{
  "dataset": "streak pictures of flow and ridge fields",
  "crop_scale_min": 0.3,
  "color_jitter": 0.4,
  "norm_position": "pre",
  "activation": "gelu",
  "mlp_ratio": 3,
  "fused_qkv": false,
  "qk_norm": false,
  "parallel_block": false,
  "projector_out": 128,
  "projector_hidden_layers": 2,
  "lr": 0.0049,
  "grad_clip": 1.0,
  "warmup_steps": 360
}
Rows from block 3 of a small self-supervised image encoder, named by matrix and row number. Rows with one number belong to one neuron. Each number is 500 + 50 x the weight over its row's rms, rounded and kept within 0 to 999. All counts start at 0. Numbers have three digits each.
After each neuron's rows are labels from the 100 images, of 14848, where the neuron reaches its highest value: "strongest on" is what is common among them. Only what is clearly more common there than usual is listed. The data: streak pictures of flow and ridge fields.
# fc1: MLP up (model.blocks.3.mlp.fc1.weight, 384x128), inputs 0-63
# fc2: MLP down (model.blocks.3.mlp.fc2.weight, 128x384, transposed), outputs 0-63

fc1.310:459552521570516491484575440538407501402516483480532485573413460435511528525524538446476387433605445589479554493494484556440519520507480465366576532518453501536513492476472393578504476539579514
fc2.310:417586428538493529508384481493434480498461471511404500543467577538552567504487477433465425436502509558496592476458392575504520546479453492422490489492532521441538465570497492498518405475561508
strongest on: spiral

fc1.358:485537532498470479552539569563400476460491478537513519479523488464498448550524414503458526515471536457499487455501528457430507516449506475574534478498423479519552489522476564508521532614422435
fc2.358:459429555541564524496547565490573518545478550505493454526609392454495585485559580553522464508483508630589440480454462526439468491499578501438474520455529485530518533547541466435461507521556511
strongest on: pair of whorls

fc1.143:505505490507457562530428489556395503572534511544486530439427449495505447499641533515490471532469522513437457505504579599535568585439506540529474472552415440526482590377502526438429564542508484
fc2.143:530514440499475551473495517489496588547533515508472523475588436469448526528430427435506518378535442510546527525562550491516480438597527534396500593517503442553607526541474512482467495461607516
strongest on: whorl; high contrast

fc1.5:584458508531493504434422441511437388517512542526425535520421456538497516562454569472474426507544505384477563587493518510481495423552405509562541573442575443490611523542440526535531558484513404
fc2.5:570450529539486486562505475471532588503610547470552479558422479445508513549454458526518476476559463410499463467484489503545532530504466520524550467584530499452460449521516461608467486463493469
strongest on: pair of whorls

fc1.314:448539471386562432575483490451434521491576544471623546519518539484502499523483430534548517489517515463432437503428516486451442489507515447507493544468478563486573445356486521552440455450415448
fc2.314:544490519463509564425453526404409435536432390547555547458506485459414551544493495495564540559482493438571413501564460476462487509490503446523560549540540472562412545515492535475506495455574573
strongest on: delta; loop

fc1.35:502432483554528468532534518495539471552526464400452464461577509513523455538481489517513547490640488441549531502535464430495462500439577603489532558518491437567490474547430474484471557594592520
fc2.35:437463421388564460622506398457519475431484614448461455547490434538450477506524554509476581509477489556464555438485531486432543508590471442496525572415535433493538430573502528428507511513481525
strongest on: high contrast; source; pair of whorls

fc1.209:547455583537427482622508456498507492515506513445494480424476479394485491565510463548392541434529419433537481534498428557482440460575405462520456453496436505541464492551532448562570409489535564
fc2.209:467537463530518484584499482454480614551528547462431451508478532507496498600490486562536477438519509532471443438442518406536484513584408559463509559464494495545562478440485426438466494527461472
strongest on: turbulent

fc1.210:382406585541475491504605507501444480551434402489684529466422487520528438485406459473494476464551458547508485569499541543503547526532522512464504592509443474533491527490472488525506480474470469
fc2.210:539528467495528425588566601539513448499449506558459513521497481550477501499543578488534521484449388548578422506552443460415483559495622538530489469448522425606502475516494493423557423519508494
strongest on: spiral; saddle

fc1.111:454494453562441482515581481476499529573572508595453486406459488507562534488448391414463484515459497549459528606519518432495547489535631518597524553563512473516454541436570493554488506490495523
fc2.111:485496546475448402546462562449583501535467434446407460456429559460463404451609502534505564509589472479480536376474541472517487496424479498495529472463541470527569482500472413447622417469508469
strongest on: spiral

fc1.335:440473532495547525509458533563557500506477449460435426523446520505521494508444553520472556448508533447378452534545472451523499486458530542490499508531494606494438546345566494518402441535536483
fc2.335:530614483464466478443488462441449444490534450468506487440459447452521594572553521570483575500529418549584432460530541589388533498558464470557502509483426549438538559523508486520498489524502477
strongest on: fine streaks; saddle

fc1.318:439487422503558506427495479540505433643618501491534557506547511502523445587577478397485524519436470553555372516545496582494383493478516561463512550509472559493497482519550502505524538454486427
fc2.318:486526467518447548485398346493492460559514579413480499525509508458449489569532518517488517496425376472509518541472462503539514450536500398543536497404468595500429475514555526487516526513383562
strongest on: source

fc1.359:548469498514519497500445511444423556555517473502536455354491460540583506431512494434604528470551549543449499550474404444576438494486458512477416510515503496518491455579569408406473456465372454
fc2.359:523538516502481476534475480406591473593464553587546587446596464475466505521570411584487518480530473524521450514471442486552516532436463575502488467485512435441464541509489439417570564419557467
strongest on: loop; delta

fc1.36:621530515532469491486560544434509440517556466467454513538564447436474507608531498517536407528391492454439447569443492477475545481417507513479444454597489481480559461555578588475466438490464454
fc2.36:510485486498515569577494515519467579474562494520483552471518575570488532528493449611533570440583523464435407452545491485547495570529520454514539502513513424507547512431511574508446459528446589
strongest on: delta

fc1.135:520484570464500533425425485565474537486534536475492492539566433468571551547523542565486425630474465556489490460525451549458465482529523480411482519460444465461566526502568470441537450448465496
fc2.135:507382485403499426526579499472537393502434463576561542466565483486472548551674502475482539465538612515503461480457475484510525484469430480583444534525517493477584508571532468486507444589611529
strongest on: source

fc1.141:482459534585448526455520474491548431420552476510446459494506491543532505465532528417500445488568434554473448502482532541470375407426521487515549473547519495445412395591434531497625454404496478
fc2.141:495479475490456547498465519502481508545456537457441534448517504490477476518462410576525530498540519418551538458462490489461501459520561446526605431473479567521542451422438471455490594609497508
strongest on: delta; loop

fc1.51:520403450582575534491505386501530474450456481484468493460600524393504498518425495515530479514485565473452532491517534434562441521474588567569477596629428441451547444581559538468524530467452472
fc2.51:488542477448512523410475414512384545533429486529556498479459475521456574515420498600499501546530570467565431577594541410504570567429455420410542470523551538560509564556481489435547516546468479
strongest on: fine streaks; parallel; source

fc1.266:550487550568490561441530524483568434430457451512461472530420482476521473517493567491496378479492608494482514468529457453480522468551520556561437560597526459509508469487547529456521540400465520
fc2.266:544488533441507474543422525577499463470547533420442576505525562493512494502559470510501580509433532466442525511475501571571506550495413433416498387411522518521497553502484507511513561582467493
strongest on: delta; loop

fc1.249:584526500511485520538520469475650514522551525474469509546538507619478458533496460485450525375462565462501563455366485503397495552514495487518475500603509542579468490500478506462539570578414477
fc2.249:549475531532379591484454528487497565560581510445446508474523519559574478456423562542497451450545543553535524423484592474507565429509479473638560466530448516518464517545517532538587490514560452
strongest on: loop; delta

fc1.270:550471504455518447484477616511421396503504555420412578529467506461496415487577451470501475532514505504439430590474508497426472507491519461470449615427491469433477449540485559447513446528463497
fc2.270:533439474513522501544414566559521477526463398528527568406556487516545494452504578412500485494482452481503505376516417389546463550493512548507549454546481578502404502478549442548446429454507513
strongest on: delta

fc1.254:578456518532553429464546489554526555566472575523432501527463535596531514468501590451511550564370444512494491547577544515486442420489443553504512479539476542545452461543528579438466542435495530
fc2.254:506524449530585543597396455473447508537554551430528503512525516478428522589530472576631489522480480443427560533532438488530428608471487530480462450523484503505462514524574407500555503485510597
strongest on: saddle; high contrast

fc1.311:420437448514519462456518503495491505424536493435486533518494477393479494529521489566478563493490479583521497468613509662535463501446465450546488484490481452400499526415540489573588500587513535
fc2.311:503553518442468522425440504564543447518479374528514487591521485483549470420495579482536507582442440403460457460453485422472463487404475619603512490479560558480536536430511486500466579570540447
strongest on: parallel

fc1.250:514457441512569506548438573505575529527557453495525480559478495563559523625521488516458553508434543480455463485462480546538519540520574402486501538585530490531541502417484513474445493477431453
fc2.250:435451492475542535532444434509382492439452478579570421514531540499395518465471507514512486564508472593521539503483516502510473516483472486523508548429476563556497515539502501481491505536366659
strongest on: whorl

fc1.46:458437516505557553516467479397538561490514571552519418438384566477510449496413498524461429438448544404553518598505552446526491516537298568445506464479412475563541448522473551566492499455510529
fc2.46:508528501505460395505556485524469465543490526465526520580457524527463522396541388528530500503541466492540418528544477563456501525508516611478550540450542575564491532578538461565485541523501529
strongest on: pair of whorls

fc1.278:403508494505447607522458457576453483491371483531505431446526580466613453530556497471446502448505504417512572497524495518524475530468427489501511492461508563579564501496485501491430460481495468
fc2.278:554578530543563499480485533450551575574534521487389536490497463590512619462463455534573454569553471533476535502549538463449540515509578456553428441488521470459564415486465505461501550491481531
strongest on: source

fc1.84:517457478564476432472464508501423527446531441505426540436419574569502533513529537503522529598469328454441513519468496540486418500508514442633502498507461500474558509532504488389476512535494552
fc2.84:570534557533504503516537566509473473441514379493395559537544516491504497524485642514520491588527522455475490541500634539483456463501572456522597428545538436546579536508489399542465533559527524
strongest on: source

fc1.332:576410451544469482500546499503462571518594509419502504527444552506497454488484522486440524511449445548477526438475495530517426553508354592527519515430472504459381546588449416408621539559449543
fc2.332:506556567439483533510537538396493514471533438520446527531490485560488600465432416438555563503472505460455480515565450597440427413454544517454458469507543530494537498529569548585462496541533462
strongest on: whorl; waves

fc1.70:488435485532543536483457534491482511482490455406509446485497354439475450498400431551464550520537469528492574456516507490564462615472513553447395437532576437401512524439452472476517475516519488
fc2.70:526597510424542513512475485507548535481554589588440487570468454530483561523436579475492505448488553582542541446405559414462564515493511517533529673518471446538540500380576470573559488505524493
strongest on: delta; parallel

fc1.108:471497489464498508452475465495468567486514461557596428415489530565521447468424510428494485508504551538514460564532457482500479518520460417513544516524489565632552529471447485529491601481422496
fc2.108:542528566496504448531531558379560528465535519544489511524508416487440515536460509556524435518488414524447440425422488524534548510477484585461512439446553480401505505543514518422569541457570486
strongest on: loop

fc1.164:477424539451553403500405517488528419517441532514454445435544564525563518489577475555586528514472468477541468485491448483427450500524516474525514551565454454532531489544471592474457513513552526
fc2.164:486522444582587574556450393562470474522499490433479573546422451555483450444509437541446555517500526544484551433519528459505561455542513568464477587511542523440533470441525637461486570494505476
strongest on: delta

fc1.331:420478480508501510543540520566527401406523516521497524498477387482539433534448459417422478501402484515513451429461467434415490454498429495514592464437414561470536458526530487416546506422474462
fc2.331:452530449519391575439502579472558432609459453511515489517593484462475438479561585490556509609538540491535491541444538537452430436513480503518521527518469567526429520439564509482555524477567453
strongest on: source

fc1.152:411485438599561480461491493457486499581472474506525467542489488425504502642610508453492551414516552559522562574504442455453534481527558523396526514546489461559503480441530381486481543450490490
fc2.152:477484459515496411510532495567433502502487471465466606436457455394522587417523381454487410513492509477498549539523432488492587502480473481498485500460588377467481541527553391509449577536549462
strongest on: pair of whorls

fc1.303:475543466486528527543474592575483477526519399536403415566574518567419393470468460501455575545451438523506569561559416473521573504520541503504553471505489526459492468459534483509478542502407462
fc2.303:579458599520630497524496536499518476532502419462495516530499485432503583542574467465517570438491465525510529543444506507606549517509483495496380477574558549457508541479559563495489494513633541
strongest on: spiral

fc1.124:554458501459514485511424538568548497484512440455478451525475537450388362470521508528504539440457512554424454457532522536544568515468522512517532547529458559605543494398556516471544473413435529
fc2.124:567432563541524575512374525522396561541465450572554462427492579435422473497462503489552539481485492561566557472459427380465504412426440494507514478505561456543405465505445472511484480415423425
strongest on: saddle; fine streaks; high contrast

fc1.312:400444504459463488534533431540526437495474529579467480444527559465558497394505412429530546552494407512434480498496475556550413498447478472395562471492543464594518526538427467460494506567562593
fc2.312:577560492549559475501441570541535463429592508520445541535530523410538552503448581554524523478565500511483435561542578487601555458522538567549524473507392509482461514516527474498481545533594427
strongest on: loop

fc1.367:456441492491557485527472550464420505587439457494531452443448546453522478500501496641402528432493509609448443534495532536502426519495517426465419613499500389532508539380435576519627524517564424
fc2.367:483512465506478458557523493485594517547565513444628588532564482473489468529540535481569473560559464468535551484554383557584434474487479512430504517553495448519500536528471515568457485540437451
strongest on: whorl; fine streaks

fc1.65:591543444418415449574495559423407479467518498488447447472531433517546485544500529443436561490371431423532440529512523535501494518562516513509503491477461525535502492485448576628504534455479503
fc2.65:548526435461449569462437531551464511472456455519498484511457510502472468478483522455519446528461504559553457455513623414516449492497514494598531534539535520534508432418460473500516449452500421
strongest on: source; high contrast

fc1.328:463387550492433404498432531454564521579479712485525525502589415594478474511513484486534572495579491442447513517362473479481454547531511526538431659465471522522438532503541462505550451499521463
fc2.328:535517440533528450408518434405489523515408387562447539519584453540462492483484552515480469510541457491457489557588548473501536524453458491474468469463493524450497390637481454431531568515557461
strongest on: pair of whorls; waves

fc1.27:531451509599487513621480539507467443512455446488465521499506452561595521605596533476513472500424588562442480575417485533486522568572435534480476388447548450444476474432395542445484551466534522
fc2.27:542548429514557523624524576472513473629495535444491395450547416545468573489569493420496608509521581501507510533566450523525483470467468549480513474484494511496485529538474538487502504422544480
strongest on: whorl

fc1.382:558431546523434490601418560408517525481533602471534537439486546447519513509498495395506509405483500530538502493383441565536569486425524506516541492455412403523487519492514438510581506558505477
fc2.382:443511548528540556346493547545395525460444554476381530585390497465445467414418501567605521559540563484507484574562536497522522586522462515514529473509500500545481424516456456506595489436499460
strongest on: saddle

fc1.162:470554546503532407483505501463530465544420459429532553478516475419550524506556496545505543432583442563517554525524497506503460506474509464465453506449445579513477554510454509559476515449460519
fc2.162:575535451572431507427508472549411446432470508492510458534444515541483443564488542424486423547543530486406431538526502616410470405623529606433551440498548485472458477465474475478543471545416448
strongest on: turbulent; parallel

fc1.7:407410475503499464496563601550371498482579472517480477479534495449480507476418502525487528571428487576480583491449566512545474466535518539534460533486516515499570503492554580453588516432530494
fc2.7:525523566566534424438458458471494447473484498495433480534537549466486467577612493394452491539498489536429506476487549503533475450576405506490406497451513472442468491495404525458549509472511573
strongest on: saddle

fc1.377:484482458459497497492519542415472456561450458493523365502375474517562453616541448490396523548516533463490456379447511511490527499420578449530510507507511420530514511427461590502525438519390394
fc2.377:520545478554545539498478474480460620553485492479513476456530516565492559557541533437469502532582459498464443445631431551541578512491488493437443490470511508498545603626409474505477458483479627
strongest on: whorl; fine streaks

fc1.133:457423563605486471478439585463523477477467573480511531485523529598592518457476556489485491627535492505508563487493484466526501511451520574498498579518499495515496528477474460556476504518506457
fc2.133:430547446463444458488566457478571524537528466562512525450503482475520472434470596525426347507428469525520441523548513615519469463436495475539435502506473551419416447545461459467497490556500527
strongest on: loop; high contrast; delta

fc1.291:494513511425591413491489444488570491490485585478518560494559565525562503477516457449543603451506399440486562554546494610534466549468448484412529540512601448569520536547563450475440588582552463
fc2.291:522450446516533472389453590619530532485452509541546535465502444533521464464544502412452506516552540540465394576448427495505527563546500478502412527461624488452549546549415503475462502440512421
strongest on: saddle; spiral

fc1.348:484556440478466453497518524497462530551470479521464473524553504425469468444473471536501529523579477534489533502507448517449496523602494442496533563611397460450487476518540500441551595567516524
fc2.348:522526564513348468467583513526528433471560536487487510458582530441490473437593370503574452562539431420513435544347537519569486454484471538523525464501562480483460487520581559516438522596533490
strongest on: saddle; fine streaks

fc1.10:495445491517520571507550535554354488484507473448444471507544508401554476587517565586475503483444478530410515501518535545492499468548444543461568540500549461496481389419432561519520589541504497
fc2.10:486458545486498550468390576490501518460449461460453508507448521499491534557547529424537505501558566552460480557619503406523480486612509485473491454547499426441515386475556418516453403491562518
strongest on: saddle

fc1.16:403460481593468458554438575461473368529512429525500490390499543487470493485438451494484483508525497394509517488456527598468499433540491470593460489490480512476552490501440436533484597440500491
fc2.16:538422473530536500564536499574500523552502496478457519546471397504485482487597461408533550504443544554502549435574426495532511497541475475507446501521602525580540601577444454441566535364489519
strongest on: whorl; loop

fc1.307:507499469519632478510468492447454562519393570458487494454528524518540481476478486483403439503548562550483468534508516554538543451579372388476550454590530523544467516527524451457421599604544448
fc2.307:507540463534466459579527537466457522510476553523484577501513526472449488552477423576594549461597490496487540418562570459443530447549539475522568431574441428490486444510543634597469433523530492
strongest on: saddle

fc1.336:454438502565448461603465512599529501520463439398492424529513483515569523464488454573481478473534437551485511502477460601507494488474488485521552585462568488482582475391557413515537494562534470
fc2.336:538563524436474420512521323520492413549447521645522493404503391516467412610539530522503465508565526541472481468494527490523487512496397489520569431534435440428452488501491463380467572507449464
strongest on: source

fc1.95:584507625478461550545523495539523462547478497634530486534502521502539464481543353520511545504474488515457524566451492494508532404473532572499491542471489586507540514482455590469524578492471471
fc2.95:393507453552537499536525530578545548516506537503560474563481501555478509448463560548540513505551479448529526466489452498514537411601588506472501469534546480589511416545479509570410471514491446
strongest on: source

fc1.184:509474535504412511571457571554466505656548477511558547570492501492529512530521465507507507509586448520429478511500437508578458542582489495579442543601525498509486549466576529481431453536500481
fc2.184:544500513518470495496399574501520562482509500575522523612542428530484449560536500533483475465543549499494447436552558473544488433604540519505548494446557516435538462444482599504517518543468514
strongest on: delta; loop

fc1.238:533598530532563474472474479463420507441547463451497524480595531550497507566447482479524550434521531471483548472475442586499529530537512459402443540522468460539526574514532535438560521529532487
fc2.238:489479495566511502536629510438532483460400455523541512469512530565506447492518481525392493443486470577523465432533587454487486443428489473478514440440569502492526471441505504486456471572479474
strongest on: pair of whorls

fc1.110:494518505513441580461496549452413498510562570542529554534434526504557515608515557536446527562488557465584500563454470509579372505520537522485546507539438491509599475610479505439451510443549514
fc2.110:572546522547554563497439471529391512477445469446510404500503344462561485482577570607479509419465500432518372400509511573466511534521497445506513567449472527481526493579465538494511448526544455
strongest on: source

fc1.201:430532596530468518444420501472555479423416458540480496515570521503433492503518549527515443497497546419494479540521566436504449509617446492517563523488612470459497556564432543419546610418457544
fc2.201:584594555513481477533499507495517487431575424520489502475543509491380538544579498555575520542583484364500514424472485532493460564497417436411484494478469522510517576487512425540408552545488582
strongest on: saddle; spiral

fc1.288:441525459462479492512537456553537419522513633449417442479505474543537495499456484501487438559403425441512503562443391565458477493478521577565535544513519455514518474490512624525518507451409534
fc2.288:538530439484505414484496571455509537466500530593517552483478517487401534498482538549549587505567552538508470546488428548545480529497640485473552530478431492466426493505500546597489476463547454
strongest on: waves; pair of whorls

fc1.166:496565411447532507473418554464539551484449469465530486551513520620521581421442487541450499454511493564482524520518473547530515461517528494332480465534490434555624516468372572534546471536409419
fc2.166:495531590596450566552529486415446469507531499499457530521508503493511534566558484443481546556632538497502544505555491494500493516423504462514498564487435434603436487409526407561490452455566433
strongest on: loop

fc1.106:505547433514457430458506514462454471509416501572508554461549440499512470508470483385424518408484485502440431545436512509471507412381479503526522408349490454478505563436462416474551552502396502
fc2.106:459490443558541530473502510402545472437485455426478519518478427515535449468597501542570497582529536494516534497526434512481430570515578538510469499586468611584570448575493432426444542523570534
strongest on: waves

fc1.274:548461479504508456433625589417502507491586493574481531500599446544528574469497500450477492510476491484510504485458488482526563513516571526493529518552457579433518490536464596452456595481513526
fc2.274:538532491465509455503474519484458494459473451533510414502415558483484471496502550448465510502572421522494537521525526487683487489521459463585417467570524402471522552551419575478585540513419544
strongest on: pair of whorls

fc1.293:498427418383451454486535465572494475522422481526520673489522539588485474532600503544486493480486383482569625569451550541501480479534581545559444520541505568470466512421529516521440484509498503
fc2.293:531506458549527494460420489457532391571464533518543499504505544418477495508540493435521458396500424500550525510499539427527587566602549588548544587507547477438483449490492478475462415429503511
strongest on: delta; loop

fc1.308:597499423556432534524510529435421484443497525524442429481531479488549487370471473512613512412566429558524398487446554553510552540534542525468569370559494476533461429493474506497511589511486456
fc2.308:462493524511476510564538506557515482367520502468485501564469510562527523408478456491627475441469547426516488431427526552470591488463549590540595395545531477537553445453526516499503609489551444
strongest on: parallel

fc1.88:454413581515512499437545508514491512483474493503437513452547571481466465599601530467442575419592495484492578540478514580491537436500525465405428530503509510565565478474536457477474583517501379
fc2.88:435491575535510442468621534544476558484402536570451469419544458349483577455514465507498470433507497494474397541502424526442521502490449438520470563411544492555431431462562461462438452562501463
strongest on: pair of whorls

fc1.243:569564424537471511489411556408494444513472408555449520409492541536551425524399383518460524523539546414499471519546509445574491542506502527551422596467444545560466478509466551466491489563470429
fc2.243:480479477528546545394557535431508536511596565501501484517457465520519574524484472506535529555487486559494493495571498608439554447527517492519480462411442449534470616519495453529465509513509540
strongest on: source; loop

fc1.220:566480553500466494519439528427509427569535527495564537509473481438455468488522429552492534470566478495563581493502450638519394461526533466513416516468551494491493485515464503525461516493497499
fc2.220:448577503533537486560518506518497630501626475520523489495508478645468585529524498542532437479482515520448434442462530455512471457578406554464566533483495456629501473505516490503511418529520475
strongest on: turbulent

fc1.24:437477458495405548493450510416527413623531437526486531444477512517501465540524422516434429421493450486522444485455517555465546548490564423527492474456484445584443542433476519509484524639466453
fc2.24:581558505544603580467540520474561569494505474460505592569581493518535485558447454518533490382449517481590431423590589474466440520534460483525461532459520413538573443509482501462552565429517510
strongest on: whorl

fc1.60:502561489516436412485522519487481503459467519406518465519519488513580528485444501511466577486507556540542472506564434506490511445508583568483424518477481562487480413505485507444464419538376466
fc2.60:453494562528503525517524600470474536524528498467367564517501478601520452463517475470559487592488395506483411483512483487489461548426473509417546643470569477483471524546492463537453578564525561
strongest on: loop; parallel

fc1.381:543512521488456459490454400591557489447496425570453551544480558550529544524457454479434455513571500467469504530554466403410518446430467517471578539566544428541420525429480482529443528433583476
fc2.381:438523600524526512498547442456518507501460604475496566523456517568525549517520498460453512461472539505423608443440485538505523480444431585461448542388437569535515417534491466539577456492466482
strongest on: fine streaks; delta

fc1.269:535382480493528558475663390472502473443539438449550440502513488508473546553476538581454531519483486528523480541499520590536471483502515468534580416406413519494527602567433485460533532573509477
fc2.269:465473496500549466555519586548530560558446591430519539466530462511530530495472456493466518449493430430560412434551487443499431493467454519438529451462521477556523461493599497535537474506481467
strongest on: turbulent; waves

fc1.147:421461480463363521518435482515488462525536457515415485486510481439524449536553488461542454537425495607495422512418568519499574528426434506481478451523444432492551605436468524489487554443570501
fc2.147:511502488479515545520598529499466507486524508532489536491574516555441561412506448436492541415493496459619435547620558468504470525579436483515455561487488489595542444478476466443422488476482486
strongest on: whorl; high contrast

fc1.3:535382484456467505530518461529570453529449514440480456541493553484527485487449484437472478508512562421491593559486468490552473473473380504594504543450510579522520530508505508517510548471521438
fc2.3:466417489539517440490446574543568524604482506537523549422479438536428564501591454487599529460537408510491448444503450573575519454419555503543467535519533438499499482587509613559453521546461501
strongest on: high contrast; delta

fc1.165:545434515488423494521542463528643540460457566572484447516514601483505501427514499503522413489557599535542509527522503498456512468540461517421514477626424496454558507431482510572402545557540485
fc2.165:398426515526467473480477500420405483580573484559531534520573453521533416461469584498514562486528509507518471468515489492504587547489452565447559451582530493489501450530516452446452529500545358
strongest on: saddle; delta

fc1.339:440524432503498470532589483521457489562375422527480520556475478560482525541533522434495541478474490496484448506594502466461517471543480499417507534592528534511539473529480395463573458411554509
fc2.339:419378541479559476604417505536463516459535500488536511427422549491516500551532567481427473489557471495490565540528414578506514506474515495448438452491504565566497531537522578548499458466458573
strongest on: spiral